Rows from block 5 of a small self-supervised audio encoder (BEST-RQ), named by matrix and row number. Rows with one number within an expert belong to one neuron, the router's apart. Each number is 128 + 24 x the weight over its row's rms, rounded and kept within 0 to 255. All counts start at 0. Numbers have three digits each. After the name is the row's rms in percent of the matrix's.
After each expert's rows are labels from the 100 clips, of 14848, where the router gives the expert most weight on average: "top examples" is what is common among them; "loudest" is the band of the loudest frequency at the time of the peak. Only what is clearly more common there than usual is listed. The data: synthesised imitations of 52 everyday sounds, one a clip.
# router: slot weights (model.blocks.5.mlp.router.weight, 64x160), inputs 0-79
# up: expert up (model.blocks.5.mlp.up, 32x160x160), inputs 0-79
# down: expert down (model.blocks.5.mlp.down, 32x160x160, transposed), outputs 0-79

# expert 27
router.54 095:119092081113131123130112118139163127137135116112147092144125153122140137149165148136147129149135113113135135112131131159151130135159114107162102088131151119132085135163142109109143094125118091184113119122130129106137168087139104139139143120
router.55 105:106107105160099128111116102130173135154125105135170066117094090114130145140119171131146135106074149157173130145143148118174110101117169125116137103150091111151145131085130102090138087107127143131162092151130161127117100135082118127087095085
up.0 119:142149105127143149132133164073096103108079125087133146119150168165134133098095090125150149130088094118108124125149135114125092120145113128096105182107115143109142094153105102107086143151124104113094160146107153097102149127126149104146093125
down.0 117:093137131111124126176105132151144135099099104133110169150160170131104112113141124150092123141105125132153120093119150125102099153108089105147108117112122150098088086104076157156111153126142115106122123108184113153191151102111149125116120118
up.1 099:119149162136147150079159131164080214150140102124117144093115134115122129156099120143123157131111161137105146140087168127143095091149097138086113123133109139152131125127098130146134091163152143110114179106109128148119122136094111127129146122
down.1 096:132112128150113177145122113127156098153087107173103101092131149101115099115141155072114160113119139163126100186139120134147119145121193126155178117144140141121105131120161114149147086129105117152136133159140115149126136099171138182126111119
up.2 100:092143154093155148158124153095127099120105104139168150169120124134126111116152122148091134113158117123118085082138086130128103172103119135156084117113140127146098127147163125133180153099102138118067110127130131124089110193157171120116113122
down.2 102:130152137067122117126145118160133125101135128125130094112101102096129119127112107106168158082104132119154125140131119088120163146105140174141119115152132132125111087140120159123152146119101129138168151142073112108134173170144117111117110130
up.3 099:148161139092117149121155152117113080105088175167140120098072137142120096076108112150158098150062129133092115147132097130133135135155070134097126165092137148137112115119145106144101130089110102098112120117115100122135155144158166115124110094
down.3 110:105130130108110122114166130151150111149136133107129130141069127141121088163145171126121124157154153152123093137159115118132135118122162116149116100123124159133094127132152129132154122181138168132153106168136124101112177108098153119122163150
up.4 101:118158169117101152116091106142139107156095149160142157152133131117087127145127118140101157110111117125129072130142091089117125099117144152133155101129120134105126107092112136142147122127134158123114144162131117122115085125091127157114150113
down.4 094:134126155103106129153165132102156113125149135112097084121130150158144175119175090121140096078170140125099141129130128140090090139156136151124092153134142083142103091145179136113111161124115133167101124124084117147097148137138159129124116145
up.5 093:135110116134102112088136080161101124124118102097102109103140087129158133138097112126163129147138123148117128146143160134088155178125134159146122093146108124137175115105094124123111138133117138162136137112132109110088085148090117079130150150
down.5 094:097193159133128134120189148129149130069097160126124123168111140136128113164108136102148136099140115122128123077083105128132126140120174148151091133128134152143156158131152155114145104153135133157157122178107172131131150135095123140140142165
up.6 105:100118130141176081158144112150093149143115111133087130134145131158110140117175118147120180136141129100154164160107176134119125128134156132132123130130118123076151141118140151142129155115128129143085145140173164147117096119146121133125079128
down.6 106:120085152114141156133153127106154094121152146144131143070126100169137112117127107146158114139140157161117080099098125130120116130096149157149107139139101181130137103096122103133141133113120124138134109146084149117123145139125117134131171125
up.7 101:135163165110134077098158143124102127140131115150112127097103137164056101139164135092102134116147133075124110166110123124127106109153140113103094096126160112108078128145155123130110158094097148127115125170133140117104111153111163161152081125
down.7 098:103142117106104145142102126131176111132086131112167139065132138138108123102148139097135148163125149126122099120148160127138176107104115170121117131119125135134121126097134110149159160101140116151118151103138114089136168125136118134126135125
top examples: people; snoring
loudest: 1000 to 2000 Hz

# expert 7
router.14 096:116139139139089139091118087107132140091135127145118113161144120104098086181125122119114104106145111120107149097121122172123143080132140104075125126133155129109123104150122077107118097105145088172121091167131154146108146130120126129169115126
router.15 101:120164122165134102116101119114114121131160115117149135135134118111111104173143151117135150124146118143110140145131091167079129112158118094124128110132143169127105138117126093108095079091081138169099097185115149123099148128151104166133117151
up.0 100:166102148111142175156117111101097132128135123143124134058142101129118098068115107153179164158084173155130105115106124129113141186126111122168136158141072126148113103082079127136136145129135117131112095129133151133119140091156129101115120144
down.0 095:102109131144102124147084078117121121129069109117113125114119113165146148080162109162097169148118122169133170137116134118126125146079139133130106119137101118131127126102128138117105170141119090129122120104143133091091106092115156128145113110
up.1 103:084099111104080111155151178118170142145149153122136141130118150141156144134122126183116100107153135116146143141154148151132118100085159148137126150122119168074101148144173110127101161112135139128141160142137119146151122124104106167115107112
down.1 104:113151133135110145112149133147169159131121136141163124114168183105126114120122103162165129113117082125178165121141157139114136125145141133155135132107148126095142156133154143150139149165142124166115146149131112123149093087142139128121102116
up.2 096:137154180110115125102155160143146123148105108119147141132086129150137190132059110100096134126102133129093172109136134149155128132153085115163113140129111170131169129126132159146136123150123115135094191133124099140153117163091151092133128113
down.2 093:135099142110150110130120172111172141088117121119122150140070160145147130137164144164133147148139143097144167147073156147115115157076137117170090136106113122123080152153140126138146147155117151101149115127141119103135127128135162150122159109
up.3 102:153090131108168125123146104119165166154140115135172102130096143133142132137154145106117147163143128117107118097087154140147089149131057147147128112136112146146165124150101140145109125139121134125119206099075140170141133161120128091055155125
down.3 101:127108100146135124093151107100095132132114084166114100146119131079126151129131121151119095148089161115113121138119110131103132125131137167175105134128120083102139114128174139174122155125127123113125129128158137110135150095197109123094118070
up.4 100:146125158158141104138118156161113112138130165175115130161122130125145143115079142071138134153117086096138152133145107102115148156107152136142120125087092153138151105149133132157166133157112150126114114137154110163132126121125141125151101170
down.4 090:116136145157137090122153160127134151099122165125087151118103161103101109095141114136143081144157130161119125155074139124104088128144102152120154128128098127136086104088116111169162130157123132148135096158155173093112181126107133154123139144
up.5 112:091144135093068157102130122161136151151133139133158124111115117147154174127101176137132139066125188119136108168112105126128070118115115150095159118145136141100124131078158134090107108174140095092119126126080152120129126148125092157118138121
down.5 108:090141138117129123097126154130130103135138117158109092136102125108118148130130110136117153074077104128141122127117078092124139184126112151143166108139127153162124103141123134100143113072120123114101108117105117160124140177108129172131137136
up.6 097:107084157102124112150150101111120136121138127170133115130117117162113143128142137118113127153131136175120118115131203122123143153118067142111170104162117109126145123134098162097125100112141160149139141112142103109168099140139142130084145161
down.6 099:200155089103150096099126103132121176114148115108127132129117121136111124121118124135107130127178118100121105147142121095086135135104095129130160118099133110134146091114132143107112140111074140129162169137122135098073135114122090101130145143
up.7 104:148143100109116121126147130194145156142120133112107118107125090137113126121118098081112108151087113127124113074125165121130132126083129148082117126161089123116137099146124163124150103126156106116145136103131080144188151130082131146078111142
down.7 108:167156138085108127143172171100136112092139165133099120118117097111166124157115121133153153099140102157120110109108095168134139106118136129125124105123116123123115121143148110155118127135108181153081121117124119114094074125130118173148163152
top examples: typing; household
loudest: 1000 to 2000 Hz

# expert 1
router.2 106:158122125131129151166075135130110176157169127093082098089109137129159136138143148159120179102144116166142166102139121164107093115161129147105113152101096112145142129154154149126110120130133097128120061102129134139144144156164125126104126142
router.3 106:124124110141125131125117092121162113151153139129153100131121079112100156138100123156124081081087133093130110106100118131160097139128128162134127101149143104147100080094185095105141096115092102169133093128138129116104141113145127166109083112
up.0 093:138104143100102120106172099141140069117098129156152115131134110160088100137117116133129124146164122119088095101108107128130138152122145095112144104132167149127130127101098147112104163134104161166144150148138113101073114147096171123144138135
down.0 091:076114081127131148145139153109102160135136174126116126143156164129132141095075094128177142123142121093101155157149128112097147092125156160129134130128121116105133127123147102131147076093130091114098100150130145125147136123165113161114124144
up.1 094:137107129092091146140152150134084094093122143119127116130105109117133061135117109120104071172080142129155104072127152088132174138125122107060123161164133103141114128123098132148127133115174159101147154149133132129122106121113122110139107114
down.1 100:135091143122104116125124149144157155131116112124118112107114115112168170072148140125123097124167073147149131115134132151119140169126137130153183132122101115133089162166104155091131153115121130100161120164077088121120161150145158122084164125
up.2 093:129126172159163117105111104098186144185071088142152127156111123135105129149080129105117120161101096078143130155095120094134109121168114130154146090138137168126104144133084150169170122139086144131137148115118130159135121112093109141129149141
down.2 089:092109077167131141122129143117153119148156123174082144146155158110135131120154223146130116149097145133107119139122111155131087139109109135145146136126099114142108145121149139147105092087132134127121134117130107097107147165156146146093092113
up.3 105:140118170125175114119117128130111090071100104145101155126166118141130159131133092121132130123135129138121145107153170102097097111160101133128153132175119149111143087136126145144123087138155116157088118124102133144134112132142125122154150121
down.3 102:140122086190108158156104142146123142128137161140125171139145162145095149132084162125108130144145172141112111093145130135140106149103119128093176153129127146111120120135113075133116124131116151121177083152149137170117178133106098143139126095
up.4 097:141127140100104111156138141147127106111114132133147160144099111154123143117144144133119073159116153140148125121148145086159205147112136142138145145112158118108151154118138127090153142174151157094097168140136146136158136113111131154130120140
down.4 099:138107113143157149122118123167161152127125135132106099111127103102113105093179139140091142106120104147094117117108108141128116093124127094138152148127129133133145108145160159132124080121130164141134139144118109160109169115115139142113123120
up.5 100:117136125129117147121121153130127092129156165151155129112134138118110067097162116070116148130134099134075127159141115126068122098155118140109099146144135147106139108092122096138111125154100102114120119109148139114141099130136176096176157104
down.5 099:148123138157108116125123122098163151103152123122135150147152145135144132159154153098118130172133110121146129108123116144164137134091136086133156117091133150132110143114163203123151103129131130149188120095179135152105122155165125108109134075
up.6 102:117116125149149137102126100079154152152095089114114108150133154122156123158128154098122144092119082126083123133130117088148119140111101127113174103134090165135168138138155114152103088172130137176131163126090100153109144114116100161081136122
down.6 105:111128123139142120104116169161144151131111131076144105145117134140146118143155174142160160148121188122112166163142143116168115143157133139173060114125116113159111126147158091142090109176126121162103147119136122146152098076142154103147122103
up.7 121:133089145164144137074140128121154129140113133137124144136133163119152094132112108131134107166128074141122126120121145120116125078114145125112121141128088134136141148147129107140148111121127145136134152100117053163126144112123072141112141148
down.7 123:155119127148157132107101115134150133169156147119155142129080143160118175158119155124167147136137153184125132085133165130147167117094107136136135106127124172108136122081148163133104140179128122105145135120121152113163094149140141190103144151
top examples: muffled (low-pass); vacuum cleaner
loudest: 250 to 500 Hz

# expert 23
router.46 096:117176122100146111130140147113132109064123124127157104142099126186155161129156130139140136081160137116149147145118131141139129137159095135165088134118182135148123124161140183066103115158133123106085115159134159138129144191151206108122089141
router.47 099:113159131112159084124139152130134135098144135144143117142112137189164160163165125117150156077171133123154145142097155108144106142181111138169106145124182115124102120189123164068115106122136142141086134144138153114137129154172167115122102148
up.0 094:117115144122099147156135136123151141143120115135136111155139153138117104121104134134156146145153152156112122126174129156151141159130115116118132137111128163161095147093103100159128165093151096119137137161105144114093133101117129120172134119
down.0 091:172097133166096069119130110120133105115143132130128162109161115134151101155108126077154126113173113109129150115100124126111107162093115185085166064172122144164118139135113128139120117167095143128130115108167139136160111130134150130180174117
up.1 104:138104077132146123069114125128139112158142131144124099089141122112122127137128162095110189159111148115090109152114085113122124121131136117077203112127100112086143124106087121133114114101095204148189111132125134148146114112141076124119160122
down.1 099:140146129158127180155091134135129134147154139127148122109131136153140100146111168149151142165128135157086143121116113121176143109148141151109182132117144113091127127132125114112112111118148109147124100115148154143092111120084091151145089094
up.2 106:144130159149084171128130100156136075133118161133087159128146102127089124135108083161079138090115072128082106140106078095121136119108171173137139134119108130111156114100142143144144130165136116096120115109131115147147159088138130146122134095
down.2 109:162114114141164078125104119107137126127156101132078153125168143127126166128157145132134138137125130102146132117130126129125102123123098162152165123113119069099096102129108153106119109125155157098145107130100126115148157142191100166093124125
up.3 102:113150084169140133154126126133134137157101110086112154161168129150157156130111154094131111099132118136104140134098152168126124145127134125077116093133101132131105128109104152111105117153150104108139132130095131191107124119101133131116093132
down.3 097:114130162096144132110120132063107090109146132136086097141076143099093137099124142150144160133130128106171144099134107148142116178098129097151133121090097133152139101112093150168131142102124148124100137185147142131096148148131128142136134144
up.4 093:098088114150167133163139133136129118123090144135116145140166151131119132132111112141144084112138104141139126137186128078103099104129154119121121105159124125139144138136127099124162127127139138163131137110115124154131080097116065154101135167
down.4 097:136156127149123102120123150148108119120122098141095109081130098136139158094165135156142093108117143136155136160098165158149060153159113128122171184140121124152116124122122122151146139143135105140081085129158104157109129165094148117145097135
up.5 107:158118172116102110113139118176100117132116091159068122064111059126090115163129094106092095115115156132149097148112151093107120106130153124077147101108127128120105127116124121129171121114150168124100127120161113130139114118123115143142138164
down.5 107:119141168101163122087103147150141150116117098150116142172137101149121191141138147122075144114113096117099122146106111177140152113136127078115119092084112147162146144143131139102142156111110124090142112074151118148126152118101077113128130120
up.6 100:038113158121104143117137109147104096126146150159143121106069123101108121107110144105130122138101172115143114126133123129152091123096106166098126144162114102087117163116172112151139110169110176127150119112138114128168123151137130147152127128
down.6 097:117109106131124117092149108130136192099158163156120117129102094088123133118145093138145108137182114127093131099182069120122151161101119139130114155087122149113114152145125109140109193110146155124124098141120145121106105151138113152120081104
up.7 104:144099117133127118141125101111163175150137091097097102140138079113138131129100108136090127121092114154183122101101113087126099135131121096124154128093141145161114114121124128122164131125107122091129119082135120144145085082152107131138127113
down.7 096:118153108116095147123164107131126109137137124138099164108102128122128131118107116108172127128136143087143136123131112168124100139088112148104107098141146136121137064172094136125106116112105109048148134090114125103144166147114107158156131127
top examples: animals; howling; signals
loudest: 500 to 1000 Hz

# expert 5
router.10 102:145123131138126161140153138143102102145119131118089114130109130095116129124128156123149119126129117125160143117114110125161116112174138102128142108150162156132136079132127086143150120125140114144113104145126122160121192112109145121164100101
router.11 106:137118129146125133118154156124092110159141110104098090113069124133130143165139138107159155114162113114135126129151132115152112125152152130127114108173120121141140097144142116124103124147125110134083111165097157145104133148125133150163103137
up.0 112:100095086110156110123115129123139140123131117126146111163172154140104101088116093131132112166108149153111143134131168146143106140142146165133086150138145114093087150159087148113129069086141105150150136149152126101142130085149101148139122168
down.0 108:109085136108149121145107097130135177097123104129173148153133108114099137125172101137123115146152100119094130131155159174091156106094097091096096111137108070123119160121114116130083150119120132087132153117145136111137145106081141129073094124
up.1 091:121187153135115109083133090149143138125123130123135153110122123148117118162085139085070144132148135115147142141115117126128087144123120143120107115137107158158167178092157128119137099166130134126132169135105108134118114164138123144116142144
down.1 090:124122135140076102143097156106135121164096131095153142133124108133131155087133119106147112152087096112105126163133151128125126124165127106162128140131156150158105162150117140085169140152094141073107161153103103140181100117130086112125146159
up.2 111:116150076106123142157136084065122115155120127120121140110165152160172173138137098141128127118070142187104138143144151091132147125152096126141130151119132101162146124150168155130090124108150123120101156110115112124164136107152132121125127120
down.2 113:110088212099130142136122096134127111104117138123116174107135123116142097149162095110158126140129141057100165129084161138132135124109115143114142125113114163153110150139113129142123124172112149136145149134150138119097136103127082103160122090
up.3 093:097113124110108142152137103151179135108129131163136117103120116131077117086052083180123159132104129141130113122078167101114098111119119182142129124141127089135081136110103142099132147148113082071118101113080100154176141133140104126137103147
down.3 094:141096151114135117112134154125106124101116129126111126095141137088121123124089137153127166111135142158155104128100129087145105149169123136102089091120111151166133097133083180152180133144172140129141146093126132111111144120096142140158144129
up.4 111:157100141090116135102114118117160183107135144138128144142168104143093131142108107122103100102106161124091081105123132108104137148116149096113102148121159125137108158157143140127113075134141157095135151110128125129168131117139101141104144138
down.4 112:106139099099105129123135097112165152109141131188153104153112165128104141150081140096136113125093070170104140080197132116135172103119119155111130103198157100095118144149135143109097146124114144165120115134118103134101162123113107141103149161
up.5 094:147115120109094122081136120108103146124148094109112120141087092151140142115162114122074137129089122115158115154146101102123137124114117108117133153097154101142122164111150137119142122090092172133129150062140127167085101147126138109122108099
down.5 102:093100186147132129116169105109130112083089116095068166095118150148090067165116114113131121141119168117117104142112144178128106085097137122104099106115110156142114107114144082155137116147147133144149150144140136125116141162137135141195120148
up.6 109:142126113102112137144125076132124129133151138148132147131075081120111140126153099076078108143104138106137165162106128125137106133136147099121169133105136115141117149104142159102127136124119138091123143095116157149159133101133122164115137129
down.6 108:124139101103177159143147116101139117157132123126098142148147129148126163166179177164174178101117142158139125121102117093150123096101106168131144093151111164125163101091132150110093132097104134120126158071133138147145111139129130148105128125
up.7 099:133114135132174114148108159112164144145131129113128104139116145129140208129170130090093117114104061108111094114140142130115138105142146081137074145138129091097110134175146138140130094074148122165077156141116120118135098150115112138091092150
down.7 099:141133126169154127155192167099184146099166168140108114126114133103140124146144119106161137110084171089099135118188152126127145117137125137124157084118171129176100154122128122115124102165132109125147128142139090135136093098130114115152140136
top examples: household; glass breaking
loudest: 2000 to 4000 Hz; 4000 to 8000 Hz

# expert 22
router.44 096:145147111105169119120172116098177120113159137141148112144130100122139145087113170113115100124139115133169106075168132120123088130132142117081158141130096083098132129134144098118127149150102128160156135125106111134110160111138114167095130126
router.45 092:129140151163128119126099156158165159121144122151134124128139134136147177116147152109109134117125122142123158092136086144100081104135125107135172085149117087095141112117133117130119141132126136166160092131089142138139174130130135152112148170
up.0 106:185105114122084112103123094125152144113107122142140133134135134170089155100126080144143167136111108162105131124180144133152144154121129137135152114114122132117140141122124189114125140076125121117132151131147102122130148120148120137132114093
down.0 100:163158166105101129148163128127165112130143142094104106051147149151143128095149147112155112122139109155121129161105131160133137116120116129146105105090139132101137111100106119105146154096147119110146139125104100117116128109137123105142174110
up.1 090:130143108149110107103148088110133132122130120133115112141111121137111139120131143116156104092109153158158116116111104135131102140131101091096113075105142138124178109134137139116108142103114137099070108124167124128062114167167132129122138156
down.1 087:128112170100119129128157149131107149134099091098170114155096158134114118091137164163135153152134158135117108146127161120135101143082155142123070125150118134130119111136120139118130104147132104125139141097140141116104172137112097159149143161
up.2 091:143119072141121131105177148123125158134113132109129138145125160124122106145173104151146149104131118128127120124102111179130150103141144068146107115097130127148093155121136122114106141119144120110091170147091164163096144130125109144144089111
down.2 089:156093138087164141130128128147105144111136112096128101169133080111148179143107078182102157091148172087139114115129110134156156142138070140157118151105141111135149079110129107107120129094096147119124152118151173143144120161141090167147107112
up.3 113:155073107144091099138144094113124136133140099075118103141106109126143122155127167145144108122107132122161161123128136104151162151150149109145144123120168119206148133142123107091096127134160136165140104149103154127092103162111142071127130110
down.3 112:128123095137151133129163145134151085134081126080119094079125144143127136149087145105155167093078114151149140157129146115133142129166130130136097160147135116116104100137143136118154112114129153110145163107113130160187116121119145069134150129
up.4 091:112106114096097125149104146191141137154145143107158128156121139166122101145146177151072122096167105155147131170118112136152144131116127129141160137102142124129102143107121143093131123149143129066126156105108132114112125166117136149099143111
down.4 088:154112125119129186151112098092091143137112131122096106098114144105102117105097107092113192110081141154136085114165129141125123153131154111102138106141113130114165137136157141127109113070139111135143154172136099136116125133128115099143097108
up.5 088:136157078149070120077165129111096110132135162128145121109109115130116130139119141117164150131124111146130137100101073161125117174146098109096136106150105151120136097144134141121105132137082135117129115139155110119109111155170097118124141142
down.5 090:121094106102122111127160120088103184106109113127130058133142136138152120094111135167117089104164105120138097117167149115135109119105145151149079108122102088133110142147116175111129095122150105103120116160132125138074127117132063156148119156
up.6 101:141141157118115152147131142150108145144097098136167121112138140193157083125128074131102111073107078141119126111116153147126105099128145154128107203144097130139163124091133154131114130124184108143116129117096118172139139150109161094111116119
down.6 096:121102173161118122116144123113123141138094140115121142122143153098144125164093108173132089150100135169124131120139131121131168100100121142110107166130104122117108140157161121129123120153169140099130132154150115110130119107144104154101104119
up.7 106:106101113091140114157125166110130106121138134150141107134134096103118088175149172148103110131165172119138153145142144138171131202162123143144133127117145107124137148137148124109102107084126162108125122142144121142133087155156164112108123088
down.7 102:144099124141112159128124103141117146138113143097099096135098122102147118131102083091121104123132147125080130145160135136108155127146145163145123103116134114115130140106113151138114151130123100094122112137157148132178124102101106107140086095
top examples: animals
loudest: 1000 to 2000 Hz

# expert 30
router.60 095:107099154187167150127153129158155127125133138138158120064087080146093140115105123141117125098110095092108128131083103121133100124174145148109099106130130104148123089133104103108137135165108107148089101128166131151146190114108109088152122122
router.61 104:166079131120152142114168105128140127136148106139126110131112082112109121122148123145119125117093153109120153117114126115163068114191105130128099104148173139126126079171110123104105086123124136141086127113166144149144162121132154095149125104
up.0 103:120151108143154131111149141148112144171115110141128131091073137131142131153103105084111159101124129115135166120116127141130083152143113115134113130115081151161197113133132107114127110169120109095122164108091117166126124146140129132138168132
down.0 098:093108136175145119125127132137149132157134139150136105102118139128177101113140182154091174159140137149063148120136113126175129154108157132132164115118104127113095161116141171114127149112148108101206126146125172126113124110131087122119127100
up.1 105:066135112135114127127112145110168128187150139120148158146137119121119161154122144121115125134149116140084142128116134168033133102104143151118129137133118094108089131104140186173107119119119124143151134161129105116117071166116132155095105151
down.1 109:111192123110091106134134128141152125112153095061149105099155105110125143138142115149163117131128090134116096131160109152112142091138146126149136093113136093124115162096077123130142173165108082116110114096098132087156138143111101120157150148
up.2 103:129139144118118111163098104126115088117106117132123100106133125120123134116108092154164068116120142175113107104144185109114185125117121130109108129156109100116111133114120177131111136084154157127119112138108110120113095144127118107115136113
down.2 100:126105124091164139113140170144128130149128153191137144149139088124143111145161144091145116165136087071135120157136110091167107163147105060133114065109140136135130125174121131109121133090133159139130170121122111123122085139103157124154094144
up.3 092:132119105119153114143134121210156131160095095132158150120094135138130131135108114129126128112132122139186093091144150096116089148104114125116108120187119164113191125100132155118144139123141103123140162111131144130097110135161140145113115148
down.3 089:102109147114140142141097148158144162095137169177168096154137136134126107147123157117135141119166148178076133129093161149153180159140136118117143127124137152152092141121143142138117135136126164146171096132153114141159158153078088089129122077
up.4 100:111152141115109117144115154136123068126162173145132083102068108125158128128131089113147150115115112109153129100135117114109126114126109169117155102163114138079124110115168154110125139098124112139132096154110138099141134130138134104125083131
down.4 103:175135092121117143126132163111132114111135159111115127192124119149147115130090151165092134127129128098185143110095174120152142132132105136108128120116083114163141152127111138137121117086111095113123145149124167178092088124141113171133143125
up.5 105:138141113135139097058108130193190154138101110126152156135127114177183146144123120112129103109117121119144135110085156131142094140136113102135093137145123160150145142118109156091147126142088155103125157090124136171134123164135119121123136115
down.5 102:090160159177091112105160123123146117147098125147121120108172151082124110115136096091091136151096134137075151141111142122130138134122171184148133134100102105135113109130129118133144096150149124141141119151111105086134150121127137081127149121
up.6 099:128138151102093149123127164131101112124152172126145130139146122097115086135099101071098115166164143080091122145160102133101141150108144131088169152141110113120123145081158136141109151125113145138147106160107156182135115154125150130141094171
down.6 100:102150109132094128127141103126130146118095092110163096110150137133142141101147152152138129123158123145086151108184171184094150073093141145116098109070096115110137136125091140130106130156165141109131120109132135108149131139129090115106122185
up.7 101:129123130132130105109108112127160104120071082104106101098147165160148164156120058146124162141131126150131107114125119098136160123125146114152141115112115108161110133127126123116141147110134160138112144127079115093096118133128146131130146155
down.7 100:132092116095163165144187126142105143136086092150108129116133137138119111162103161161111141171119168139138145132166128139135124137143093115102100127165102123120146090144148128142123123139154134166151127104161142128153134114122139134126099157
top examples: reverberation; text has "room"; text has "reverberant"; thin (high-pass)
loudest: 2000 to 4000 Hz

# expert 11
router.22 093:138166150076115100128112108156164141139103132165183078130093091080110144153109155143142127118121154091136152126109135126179119101111113136123099105149129146111155112132141129079105090142095154126120116124153150134146122173159113111102128108
router.23 104:108188160090126138132095146137128172171145127169185111127138093105104162131102112116137130084087153089105149120133123134126115127126123137117115110157129146128129081118169091116137126093086140140135090145081164147154142122130110114108123114
up.0 106:145078139169111067118137118129165130131129121108110156142111136140173128153148133129122134103151104191217148113161112113117151126129140101125136093145120130118140162137104109131164120155155183159128136121125118107104102141106125097127132155
down.0 109:149112175074135144152157119150129163111086124130107084120110127125109096127148114117115155073155143142106096118154099108139117161144140115138149133098160152153117109125168145145152136151150143108108137145151149133088111119106117157124101086
up.1 103:093109151142121128162153097156142075136150129126135116097116111164127125112149154161129096111139139118106122161100100119160163106117134191139103157104084175124103145101108135110125146179154132114136129159175122134136140163091157110131137121
down.1 102:105170106174136160178116138122130164136141173142122106116072147082110134113119135122128100153088120164084131143123180130129121135108168108120138089141126125099108123161124128117118094096108101153167101113097129163110153127120121131099098123
up.2 092:079117127172152128122150081150149112137146147118139131145113133166135113122135142145152121149123122134121117110112093118147160084127159152117080085109104143133105126116123125113134121130153115127127089138125128147150121148068137130122120128
down.2 079:122139096124143108136107155080151153123155131148143132095101126133112132146109135135092110090150136161112160120095183128132169114109139118125133128110152148091091148140158105150127116139129167144121128110122162174123118169118107121129164130
up.3 098:118096113194113130147160115135146121140138129119084123131141112120109125140102111119113120170134093119146112096087109129090141133150144093132155093068140138143103102142099138151156149117137103151098099162131108150117134110113149094184107132
down.3 090:135141114094106097111075164131154157035118122102116128121124173127137102106133126130163097139118138166165164130147144144133074138130121138124131149140135105145111165124136137105146123161145147121125101121127122122113143142151125145113137144
up.4 092:129127152096132136136126095146119144144102117128144141097118130144136102116153155113126195148137107154144119138137153138139123175125113087135127167154107170121189170143162125153102176139147152145118166120128141153110123181120118106128158125
down.4 086:166125170128049172118134122124175150129138131148155139140145101111145109125141116127076103161130117078090105139132129140079138095132132118112115104124131127164141154099145161154113152143123130108133141137171119123140149093146149111130127105
up.5 089:116117122143117146101134095161144125119141112111138115111112162133117106118130130125154127203122121181134128082174149148152145163139118098139153119117121112166119122165097114149159122112119094154106175083119085146114153144117145132145152113
down.5 083:133093151113136155136120093099108148089122111139138107194136138139120152120175181136117113104190139128119154099145118092167122113151159092083131144126146095132104146121148163140135154120128120123092119115141168112124117122127143096122117115
up.6 102:152130118113166120121096117119136123157169116136144143166151110156136133161137125100136153138098099129105139088114142101121115137155113127128120100150126171094154116144164163138098141120136129134090133135112140059087150123153117117124150110
down.6 096:123121167144132147105156121146110147132125103131118165119120080099175093127161137120082125161114126098116115135075093167117135143150115094174147129088114136150127112168120124118146154081117132084132151150135110117141127122134157124093105088
up.7 100:111115168121138098151178146134158115142158101138101116112123096154122152111154149120118094128131137139085125149131127096146177150117134148136113110121113186100139155133121188130159152154141152147143140170145138145148123145119124102149132187
down.7 104:081150119159142144121114146132129124134164140153130122157100128081161124146125133131101135140112076130122150082128127095130120124125152103138120109137115133130135125175150124135068108090109137148143105140124148150112145151133123131125121105
top examples: white noise
loudest: 4000 to 8000 Hz